A small spectrogram enhancement model, trained from scratch: trained on tunes sung on syllables by a formant synthesiser.
Rows from block 5 of a small spectrogram enhancement model, named by matrix and row number. Rows with one number belong to one channel. Each number is 50 + 15 x the weight over its row's rms, rounded and kept within 0 to 99. All counts start at 0.
After each channel's rows are labels from the 100 clips, of 14976, where the channel reaches its highest value: "strongest on" is what is common among them. Only what is clearly more common there than usual is listed. The data: tunes sung on syllables by a formant synthesiser. In brackets: how many of the 100.
# convs0: first 3x3 conv (model.mid.2.convs.0.weight, 192x192x3x3, each kernel summed), inputs 0-191
# convs1: second 3x3 conv (model.mid.2.convs.1.weight, 192x192x3x3, transposed, each kernel summed), outputs 0-191

convs0.50:74 50 61 31 38 58 67 57 55 53 36 50 52 49 75 18 51 39 60 42 73 49 57 36 69 45 48 66 46 33 16 69 48 35 59 65 48 56 60 17 50 74 47 59 42 65 55 58 62 55 47 59 50 48 72 45 45 33 25 41 48 47 76 59 71 70 51 47 65 53 64 37 42 53 41 50 68 25 76 81 66 53 70 53 66 61 42 41 52 55 66 41 74 52 53 50 49 96 63 66 86 55 54 83 67 51 48 63 55 61 54 46 65 56 57 30 57 62 94 49 40 48 61 53 84 64 53 50 52 44 43 28 60 51 50 74 77 71 31 62 48 80 60 71 22 54 66 59 59 83 72 76 58 47 67 64 70 34 42 65 57 53 75 44 70 39 55 46 61 76 53 30 60 51 70 70 57 69 58 43 57 48 52 70 43 74 52 55 60 48 60 58
convs1.50:67 51 51 55 53 46 49 39 44 40 56 00 40 46 51 62 51 61 47 48 50 47 52 49 40 73 54 53 48 49 95 11 51 63 53 46 82 51 52 57 87 49 50 54 49 54 62 50 46 47 46 49 51 80 99 41 52 36 24 55 50 34 50 68 48 48 46 50 46 84 47 67 47 33 00 54 49 00 52 45 41 49 52 48 49 55 32 51 53 47 46 50 46 54 52 69 61 48 52 55 52 47 50 52 42 48 47 39 52 49 51 45 47 46 47 44 38 50 96 52 52 50 61 53 66 48 49 52 46 53 47 60 32 63 29 50 64 47 52 47 63 09 63 31 83 48 49 72 51 47 10 51 64 53 56 59 49 00 67 50 43 87 52 50 55 47 52 59 48 52 54 09 66 49 57 51 49 39 49 46 67 49 44 51 63 40 51 64 50 74 51 39
strongest on: thin (high-pass) (39); pink noise (36)

convs0.133:58 61 47 48 33 59 63 34 56 54 51 62 84 53 56 00 48 40 59 54 51 51 62 52 60 72 47 68 53 44 30 55 49 54 62 58 56 51 36 18 55 62 19 48 52 52 62 54 55 49 58 63 44 63 62 50 46 48 15 53 53 48 61 62 49 63 40 24 57 26 51 48 49 49 72 60 66 29 61 65 56 48 48 89 62 67 35 54 51 51 58 49 56 51 47 52 47 71 53 60 54 61 50 87 79 53 53 56 51 52 56 69 92 63 54 76 52 64 61 60 22 40 76 70 68 59 55 42 47 48 45 48 54 50 51 57 49 53 21 47 48 58 67 57 18 51 57 69 54 67 63 61 56 47 64 80 65 47 52 48 47 66 64 44 67 65 44 40 50 59 81 26 64 95 56 91 53 51 17 41 64 50 86 61 40 64 43 44 79 52 50 86
convs1.133:48 39 49 54 62 48 49 33 51 47 50 51 14 49 50 61 49 83 47 49 47 30 48 50 47 05 48 43 47 49 91 31 49 55 54 44 51 52 50 52 07 50 58 54 50 53 51 50 44 50 46 48 48 21 16 46 56 50 39 47 47 86 53 61 45 47 45 49 53 00 46 78 45 48 74 52 49 62 50 51 00 61 49 14 52 41 59 51 72 51 44 39 55 52 47 57 52 46 55 33 50 30 53 27 44 48 47 31 51 45 53 47 34 51 48 19 22 50 03 51 75 51 00 35 15 46 45 57 57 56 50 84 37 50 51 40 38 51 57 48 54 51 46 35 51 44 52 64 49 48 49 49 58 51 52 28 34 48 35 45 57 35 48 45 48 37 53 47 47 50 46 59 50 45 47 15 44 45 55 47 51 47 31 51 46 60 49 50 28 51 20 01
strongest on: thin (high-pass) (43)

convs0.127:61 44 46 29 54 58 57 39 46 51 39 53 58 34 58 16 38 13 50 23 37 46 58 29 60 48 54 45 49 18 42 58 60 45 51 44 52 57 31 54 47 60 07 29 46 49 66 54 56 42 49 50 46 44 46 45 19 57 11 47 48 51 65 65 55 68 57 52 62 32 48 30 48 41 70 49 70 46 53 70 57 28 38 51 61 78 48 45 28 46 60 50 58 37 50 48 32 71 51 44 48 65 45 31 58 60 56 60 48 50 50 55 59 42 48 46 50 55 65 54 44 38 62 70 36 49 48 38 40 43 21 17 53 48 48 33 33 47 33 23 35 51 76 18 20 51 69 77 50 56 93 49 54 35 95 68 25 48 39 38 41 80 61 38 47 51 26 47 46 58 89 34 71 70 49 50 42 44 48 27 99 51 57 62 26 54 51 42 53 51 51 55
convs1.127:51 44 62 76 48 53 51 26 52 58 50 50 00 53 73 77 20 59 49 50 74 46 55 50 52 17 77 46 50 62 90 50 82 54 17 59 26 46 49 43 32 48 72 47 48 50 18 57 90 44 47 50 42 36 41 46 71 50 16 48 46 80 57 55 47 69 62 57 53 15 46 66 36 47 65 47 53 59 43 52 00 53 41 39 50 48 51 49 53 60 51 61 51 51 56 53 49 51 56 39 26 46 50 21 50 64 67 45 38 53 40 49 30 61 74 42 57 51 28 50 74 55 19 50 29 54 46 52 65 60 48 50 48 52 47 50 37 52 80 73 61 49 56 41 48 33 55 55 54 56 48 46 50 50 39 32 43 04 28 41 49 31 50 68 62 49 50 48 52 53 42 23 51 40 66 19 46 46 33 59 42 51 44 36 60 65 42 47 24 29 36 38
strongest on: thin (high-pass) (29)

convs0.14:79 40 40 39 50 50 67 49 48 47 45 46 43 35 76 25 17 29 60 45 48 55 74 28 51 22 52 64 54 36 07 70 41 44 51 56 53 53 44 35 53 75 36 50 48 52 55 50 53 50 46 51 46 21 42 30 29 59 14 29 51 40 79 68 58 77 33 39 56 47 53 47 13 36 43 39 77 57 79 83 63 41 49 37 70 66 48 48 46 57 76 34 78 56 50 71 49 83 59 38 87 55 66 60 70 59 52 65 60 61 51 49 41 58 61 49 62 69 74 44 53 45 25 44 57 64 62 39 51 41 51 42 51 60 53 61 15 64 37 38 41 54 72 53 37 45 76 71 55 76 57 68 55 32 66 66 43 06 50 43 36 60 56 51 50 52 51 59 57 82 61 26 65 44 54 41 59 51 44 43 61 54 44 72 52 70 56 40 46 55 59 55
convs1.14:60 51 74 48 47 50 42 38 00 46 67 48 35 47 54 47 40 58 49 53 56 49 58 54 48 47 89 56 57 58 78 00 47 53 49 51 53 44 48 47 50 49 91 47 40 47 55 64 44 45 46 48 49 50 48 30 55 46 29 64 49 50 53 67 44 64 45 56 45 50 40 55 31 36 59 34 41 00 51 54 26 50 48 50 27 51 49 45 56 57 50 48 52 51 48 62 50 47 38 50 28 47 48 50 47 65 62 41 44 52 49 42 48 57 53 49 71 49 50 45 49 64 48 44 46 50 57 52 57 58 44 51 57 62 24 46 52 49 46 87 67 41 71 32 52 36 46 64 47 42 43 42 73 45 54 44 39 00 84 48 47 99 66 58 79 52 59 56 48 49 68 00 52 49 89 50 54 47 50 45 57 41 45 44 65 51 49 53 53 60 53 50
strongest on: thin (high-pass) (39); consonant: /ʃ/ (32); pink noise (30); clipping (29)

convs0.25:55 56 46 36 49 55 56 32 55 50 44 61 79 47 56 05 46 38 57 45 49 52 54 49 64 58 43 58 51 29 27 58 56 45 55 59 51 52 26 37 46 61 12 40 51 51 60 54 58 47 43 59 42 37 55 49 39 54 00 47 52 50 60 59 50 62 46 51 56 00 54 42 43 49 87 53 66 44 56 63 49 38 50 84 58 69 48 52 44 49 57 50 54 51 45 54 42 67 54 60 50 63 50 56 70 50 56 55 53 56 52 71 88 59 56 55 53 60 60 60 41 37 78 63 56 58 49 40 47 50 34 48 55 50 50 49 33 53 29 44 43 53 65 47 00 57 62 69 54 70 77 53 53 34 73 66 28 46 34 46 46 88 67 37 45 59 32 48 51 57 82 30 62 95 53 82 51 49 41 44 84 49 82 56 44 62 46 40 61 50 49 81
convs1.25:47 25 51 69 52 49 51 35 52 42 50 49 15 49 50 75 47 63 48 49 63 47 51 49 49 21 50 46 48 49 98 35 58 55 51 52 47 52 50 49 14 50 62 52 49 48 35 51 45 52 37 50 40 27 21 38 60 47 40 48 49 71 54 71 46 50 48 50 51 00 49 83 44 48 85 49 52 64 49 49 01 51 31 07 51 46 61 50 52 50 47 33 56 51 49 59 54 47 56 22 51 45 54 24 45 54 45 38 45 52 50 48 13 53 51 33 28 50 03 50 72 50 12 43 08 45 46 52 58 66 50 81 42 52 50 49 20 52 54 48 51 49 48 36 50 46 50 66 29 50 48 50 66 49 56 41 25 39 23 29 51 37 49 56 46 49 60 51 49 50 49 58 51 34 47 24 49 46 47 50 51 47 39 52 47 76 49 49 17 48 27 08
strongest on: thin (high-pass) (40)

convs0.1:59 52 47 39 31 55 59 42 54 46 36 54 60 50 52 08 42 26 57 50 51 39 57 48 54 58 50 56 41 39 29 54 49 47 62 59 57 54 50 05 10 62 47 45 49 45 76 53 57 53 60 52 55 57 70 48 37 50 27 45 51 48 62 60 56 60 62 50 54 22 51 44 34 47 58 56 59 21 70 65 44 49 55 67 58 53 47 49 47 48 53 22 59 49 57 53 49 70 52 64 75 55 52 92 68 47 46 53 50 51 55 51 88 60 59 16 52 54 90 70 36 15 72 53 65 58 53 26 21 46 28 26 53 54 49 54 53 58 34 41 44 68 55 50 00 56 58 56 55 63 56 65 49 41 64 55 63 48 14 52 38 68 70 46 47 37 48 43 51 58 54 00 63 64 56 71 50 88 69 42 54 50 79 60 46 66 43 37 68 57 53 29
convs1.1:47 51 36 55 50 48 50 40 51 36 52 54 23 45 50 64 49 61 44 47 51 48 52 51 50 03 57 63 46 47 99 69 48 57 57 46 53 49 61 49 33 47 48 52 50 56 54 51 43 46 44 48 49 46 36 59 61 50 13 50 44 89 55 46 46 56 44 49 48 00 45 65 44 40 64 56 48 59 51 44 00 58 49 39 47 55 64 50 58 53 46 35 50 53 46 56 49 44 56 51 18 43 55 61 45 51 47 45 52 40 52 32 47 50 69 36 50 51 12 49 59 51 19 43 30 80 48 58 46 52 46 64 29 50 40 42 49 56 82 44 67 46 43 27 40 46 49 81 53 51 49 48 74 52 56 48 47 04 63 49 23 60 53 56 48 45 46 63 47 59 51 33 47 48 44 40 47 32 43 41 55 45 20 50 37 49 77 74 49 53 38 14
strongest on: pink noise (55); thin (high-pass) (36); clipping (25)

convs0.130:67 53 65 30 39 60 64 54 54 58 37 51 51 49 70 18 50 37 61 40 72 51 54 40 79 42 48 65 47 39 19 64 48 32 59 61 47 56 61 21 53 74 46 63 43 69 50 64 63 53 50 65 50 49 74 48 50 31 25 43 50 47 73 59 66 68 53 46 65 52 69 31 41 53 44 49 66 27 80 77 63 53 80 54 63 61 42 43 52 58 63 45 72 52 50 49 48 95 66 71 84 55 53 79 62 50 47 61 55 62 53 46 68 60 58 32 55 59 93 48 42 50 59 56 84 61 53 51 51 44 46 25 63 51 50 75 79 72 28 65 49 88 58 72 25 54 63 58 56 82 74 76 59 48 66 62 74 39 46 72 58 54 76 42 74 39 58 48 64 70 53 34 58 52 70 70 58 64 58 46 56 48 51 67 43 75 52 55 61 46 61 65
convs1.130:74 50 49 51 54 46 48 44 48 38 54 00 40 47 51 64 51 59 47 48 49 46 50 49 33 80 51 52 46 49 90 19 50 72 53 45 90 52 52 58 89 47 49 54 42 54 67 50 39 46 46 51 50 83 93 47 51 13 41 53 50 21 51 67 49 48 48 50 47 86 47 71 48 36 13 54 48 00 52 46 58 50 50 42 50 54 26 35 53 46 46 52 47 53 51 68 63 47 52 51 71 48 51 52 43 41 47 38 51 48 52 47 47 44 46 43 35 50 86 52 53 50 50 50 61 47 49 51 46 54 47 64 37 58 36 47 57 42 54 47 64 05 58 31 95 49 50 56 51 48 01 50 61 53 59 58 43 20 59 48 43 70 51 47 54 47 65 61 48 51 44 27 86 49 50 50 48 39 52 48 71 52 44 51 58 42 51 62 49 81 49 37
strongest on: thin (high-pass) (39); pink noise (32)

convs0.183:55 54 54 41 39 58 57 49 55 49 36 54 60 53 54 17 50 31 59 50 52 39 55 49 56 59 47 55 51 42 50 55 50 51 63 60 55 57 51 10 03 62 50 43 49 46 76 58 62 53 68 54 58 59 72 49 42 48 34 53 51 47 59 56 56 57 67 49 53 25 52 49 42 52 68 59 58 20 58 62 53 51 58 70 58 52 46 49 48 51 50 29 55 49 57 54 49 68 53 70 72 55 50 99 81 48 49 55 49 56 54 54 95 55 60 13 48 58 84 80 39 30 79 61 61 59 53 25 30 47 23 30 59 54 50 54 52 58 50 48 46 69 52 51 09 62 57 56 55 68 57 62 49 49 64 56 64 44 13 52 48 69 76 52 61 36 50 40 51 58 53 14 69 69 58 81 52 95 79 44 53 50 90 59 44 58 47 42 76 54 53 22
convs1.183:45 52 36 54 53 48 50 49 52 41 47 53 29 47 49 75 48 60 44 48 62 49 53 50 46 00 51 61 44 47 85 50 51 54 58 46 51 53 73 50 27 42 48 40 53 56 52 54 44 47 45 49 48 40 25 67 57 51 18 51 45 89 55 53 48 59 50 48 45 00 44 71 46 34 70 57 49 62 50 39 00 59 46 30 43 56 65 51 61 50 46 44 51 54 46 58 50 44 55 50 35 33 54 59 44 51 45 46 55 33 54 34 49 40 63 33 18 49 08 48 61 50 18 48 24 70 49 57 41 51 46 70 23 52 45 25 49 54 75 45 65 49 46 28 37 49 51 77 48 52 52 50 78 53 60 44 49 07 52 49 27 50 52 51 47 44 47 57 47 53 51 40 47 45 45 39 47 36 54 46 52 47 23 50 45 51 76 67 49 51 32 11
strongest on: pink noise (46); clipping (28)

convs0.157:59 52 49 41 32 55 58 45 54 47 30 53 56 51 53 07 44 22 57 50 50 38 57 46 53 58 48 54 44 41 40 55 50 49 62 59 59 53 50 04 11 63 48 42 49 41 79 55 59 52 63 53 54 56 69 48 35 49 28 45 51 47 62 58 56 59 66 49 54 25 50 45 39 49 66 58 59 23 66 64 52 50 56 69 58 52 46 49 47 50 52 25 58 49 61 53 48 68 52 66 72 55 51 92 70 48 46 55 49 51 54 53 90 56 59 16 52 56 91 75 36 16 73 57 62 60 54 25 20 45 25 24 55 52 50 53 51 59 40 40 44 65 54 49 04 60 59 56 55 65 56 66 49 47 62 55 63 45 17 51 39 67 73 51 51 37 49 43 50 59 55 03 67 66 57 72 50 86 72 42 53 50 87 61 46 65 45 37 72 57 52 24
convs1.157:46 52 39 53 49 48 49 43 51 40 49 54 22 45 51 70 47 60 44 47 53 48 51 50 49 00 59 65 45 49 89 68 49 55 60 47 51 51 59 48 27 45 50 47 50 56 52 54 43 47 44 48 49 41 32 62 62 50 14 50 44 97 55 43 47 55 48 49 47 00 45 64 44 38 62 55 48 59 50 46 00 59 49 44 44 52 63 50 59 53 46 40 50 53 46 55 49 44 56 51 20 38 54 61 45 53 47 45 53 37 53 31 48 49 70 31 48 50 14 50 60 51 18 46 33 74 48 58 47 51 45 59 34 50 42 38 49 56 80 45 71 49 44 29 33 47 50 77 61 52 50 47 70 51 53 43 48 05 59 49 31 55 53 53 47 43 47 57 47 54 50 34 48 42 44 38 45 33 46 37 52 45 21 51 38 49 76 66 49 51 33 14
strongest on: pink noise (39); thin (high-pass) (36); clipping (26)

convs0.53:59 55 23 50 44 50 60 25 53 54 41 51 82 53 49 14 45 17 54 68 51 53 62 49 54 63 56 71 48 44 16 55 53 49 55 52 76 52 50 13 59 67 42 46 55 60 59 53 57 49 53 52 46 58 54 50 48 30 24 47 54 48 61 66 53 60 43 50 54 48 58 51 48 52 99 58 66 38 94 66 54 49 50 79 60 65 00 60 51 48 57 49 58 53 50 74 49 73 54 51 81 70 51 52 58 54 53 53 49 53 54 66 76 60 50 67 50 50 64 68 34 40 72 51 62 62 56 31 44 37 47 34 59 52 51 61 48 74 19 48 44 58 63 58 30 52 62 66 55 59 77 51 56 32 76 72 70 47 49 47 34 84 54 47 49 59 44 45 50 56 71 39 77 86 54 76 51 53 51 43 84 53 73 60 45 47 48 35 78 78 54 84
convs1.53:49 49 57 50 50 47 49 42 49 46 50 58 29 91 51 50 49 53 41 49 52 37 50 49 51 00 54 61 47 66 65 68 49 53 47 34 50 34 51 45 06 47 79 50 49 53 52 52 45 51 43 50 47 28 22 41 74 49 36 46 46 99 57 45 18 51 48 74 49 00 47 64 51 58 65 52 49 61 32 48 00 51 49 32 51 43 55 50 62 46 45 58 54 49 49 50 43 44 58 49 50 25 49 07 48 33 43 34 49 46 50 36 29 50 47 49 09 37 10 41 70 54 06 37 33 45 50 60 41 51 46 67 44 47 50 45 49 51 49 48 50 47 25 63 45 56 52 65 50 49 47 44 45 48 53 36 48 40 51 49 57 48 51 47 49 43 53 46 47 50 40 51 51 13 38 25 34 43 26 46 51 43 08 46 33 50 47 46 28 51 48 20
strongest on: pink noise (60); thin (high-pass) (45); white noise (27)

convs0.48:59 45 44 37 49 58 58 30 53 52 43 55 62 39 59 00 31 25 56 35 40 50 58 36 59 56 49 57 51 20 32 61 57 40 53 55 51 58 25 46 42 63 07 31 47 46 65 57 57 47 45 55 42 40 52 44 29 54 02 47 50 48 64 64 51 67 47 51 60 10 54 40 42 44 83 52 70 44 58 67 52 36 47 72 60 72 48 47 36 46 60 49 58 47 50 53 42 71 54 51 50 65 49 48 69 55 57 58 51 51 50 62 73 55 56 39 52 59 61 63 47 29 72 71 51 56 48 37 48 51 25 41 55 48 50 45 31 52 29 31 40 53 71 41 00 58 65 74 52 65 83 55 54 27 82 69 39 45 39 44 40 80 62 40 48 46 28 48 49 61 89 30 69 84 52 73 48 49 51 34 92 50 75 60 42 60 46 42 60 51 49 52
convs1.48:46 33 52 66 49 51 51 36 51 48 50 50 04 48 52 80 46 61 48 49 70 44 50 50 51 18 54 43 48 51 95 34 72 55 46 59 31 52 50 46 19 49 61 53 47 48 19 52 58 48 44 50 43 30 26 41 64 49 30 48 47 75 56 67 47 51 49 48 52 03 51 80 45 46 82 47 50 63 47 52 00 52 34 18 50 47 56 50 53 53 49 44 55 50 53 55 53 48 57 28 36 45 52 19 47 70 53 32 44 51 51 48 18 59 54 30 34 51 09 51 73 52 10 45 14 46 44 53 68 63 49 75 42 51 50 50 26 52 68 53 54 50 53 39 48 40 49 57 30 52 48 47 67 49 43 35 32 33 19 33 50 31 47 59 47 45 48 49 51 52 49 44 51 23 49 18 47 44 48 48 46 47 38 50 47 73 46 47 23 33 22 17
strongest on: thin (high-pass) (32)

convs0.73:70 51 57 36 41 59 71 58 56 52 40 52 53 47 62 21 49 37 61 49 63 47 61 37 65 53 51 63 48 36 14 64 48 37 61 66 50 61 55 20 43 73 44 57 47 64 59 56 64 54 49 55 51 49 71 38 43 44 22 39 52 49 73 61 63 73 58 48 65 51 62 44 41 52 52 51 70 30 84 78 63 51 65 53 68 64 44 46 50 52 68 39 71 52 51 55 51 88 60 66 87 60 55 86 66 55 51 61 52 62 54 54 72 58 56 34 53 56 88 50 40 45 73 57 81 63 55 43 51 47 46 35 63 64 50 74 72 76 35 53 46 86 65 61 07 58 68 65 58 79 81 74 57 42 67 70 69 37 36 60 55 61 79 37 73 41 50 48 61 75 57 27 64 51 70 78 55 73 59 42 60 51 54 69 44 74 53 52 59 49 62 57
convs1.73:55 52 43 49 53 41 50 44 23 29 55 09 35 46 52 58 48 59 46 47 51 47 51 49 39 52 58 52 46 51 99 00 48 55 51 41 69 51 53 53 79 49 57 55 48 56 53 49 34 46 45 49 50 68 85 50 53 30 10 59 50 50 50 81 47 48 43 49 44 51 43 70 41 36 20 57 48 00 52 44 04 47 54 46 47 56 34 47 56 46 46 56 44 53 57 74 59 47 54 55 39 46 50 50 41 43 44 32 52 49 50 43 44 47 46 43 38 50 80 52 52 50 42 50 52 49 51 53 43 51 47 72 38 68 23 51 68 48 52 57 65 10 69 19 73 48 48 78 51 47 13 45 75 54 52 57 49 05 72 49 34 79 51 53 68 44 48 54 47 53 64 32 60 49 62 52 49 35 53 47 55 47 45 50 66 38 59 69 50 61 55 38
strongest on: pink noise (60)

convs0.78:61 53 42 43 35 59 60 37 59 55 49 58 82 53 54 00 46 26 56 53 52 51 62 52 57 69 51 68 52 40 33 55 66 52 64 56 58 52 31 24 57 60 17 44 52 50 73 53 55 50 57 55 38 59 58 49 43 49 11 53 52 47 61 62 52 65 28 38 56 33 52 45 50 46 90 57 71 38 55 66 55 47 48 80 61 69 39 53 50 49 60 48 55 56 49 52 47 70 53 54 57 65 50 76 71 55 51 58 51 52 59 75 87 57 50 63 57 60 72 64 27 32 70 66 66 58 59 44 45 48 45 36 53 50 51 50 42 51 22 35 48 53 73 57 27 53 68 71 54 65 68 62 55 35 73 79 64 48 50 47 42 75 63 41 59 62 42 46 50 60 91 23 66 87 57 80 52 50 12 40 81 49 88 61 44 60 45 42 78 55 50 73
convs1.78:50 50 52 52 61 48 49 38 51 48 50 55 14 49 50 63 48 68 46 49 53 23 48 50 48 00 52 47 47 49 73 44 50 55 54 42 50 52 51 49 08 48 65 52 50 53 49 51 46 50 47 49 48 22 18 49 59 50 24 47 39 94 57 59 47 48 47 49 55 00 46 72 42 49 73 52 49 62 50 52 00 66 49 32 53 41 56 50 90 52 43 59 56 51 48 56 46 47 59 44 50 21 52 22 43 45 47 30 50 46 53 47 34 59 51 18 39 49 07 52 76 53 00 41 22 48 46 57 68 51 49 75 39 49 50 42 48 50 71 48 56 50 37 38 49 45 52 57 55 49 48 49 60 49 52 22 43 44 47 49 74 39 50 45 48 36 52 43 47 50 43 57 50 40 46 12 35 44 39 40 51 46 30 51 35 50 48 49 22 51 05 14
strongest on: thin (high-pass) (41)

convs0.155:56 56 44 38 49 56 56 33 56 50 44 60 78 50 56 07 47 38 55 49 50 51 55 49 63 61 51 58 50 30 25 58 55 44 55 54 52 54 27 36 49 58 04 41 52 52 61 54 58 48 41 58 39 45 52 48 40 53 00 48 52 50 59 58 52 62 47 51 56 00 54 39 46 49 95 53 65 45 58 62 50 38 48 82 58 69 48 52 46 47 58 51 54 51 44 54 45 66 55 54 50 64 51 56 66 53 56 55 51 54 52 73 83 57 53 56 53 59 59 59 37 34 77 61 53 57 50 40 46 50 38 48 54 50 50 47 35 55 25 43 43 53 65 50 00 57 60 69 54 68 81 54 53 33 75 64 33 47 39 45 43 89 65 39 48 59 30 47 51 60 82 30 62 93 53 77 50 48 33 42 86 49 79 57 44 63 47 36 62 51 50 85
convs1.155:49 28 53 60 54 48 50 34 52 43 50 49 12 50 50 77 46 58 48 49 69 41 50 49 49 17 52 46 48 49 98 40 62 56 51 48 49 51 50 48 13 51 65 52 49 49 39 51 47 50 37 49 37 26 20 39 62 49 39 47 47 75 55 74 46 50 48 52 51 00 49 80 45 49 82 51 52 63 49 49 00 51 36 10 51 41 58 50 53 49 47 37 58 51 50 55 54 47 56 25 51 43 52 19 45 53 47 37 46 51 51 49 12 55 50 32 29 50 04 50 78 51 07 41 10 53 46 52 59 64 49 76 43 52 50 49 25 51 59 49 51 49 48 37 51 45 50 62 33 50 47 49 65 49 53 39 29 35 27 33 53 37 48 59 42 48 61 51 49 50 47 63 52 38 46 22 48 45 35 49 52 47 34 51 47 73 49 49 13 50 23 11
strongest on: thin (high-pass) (35)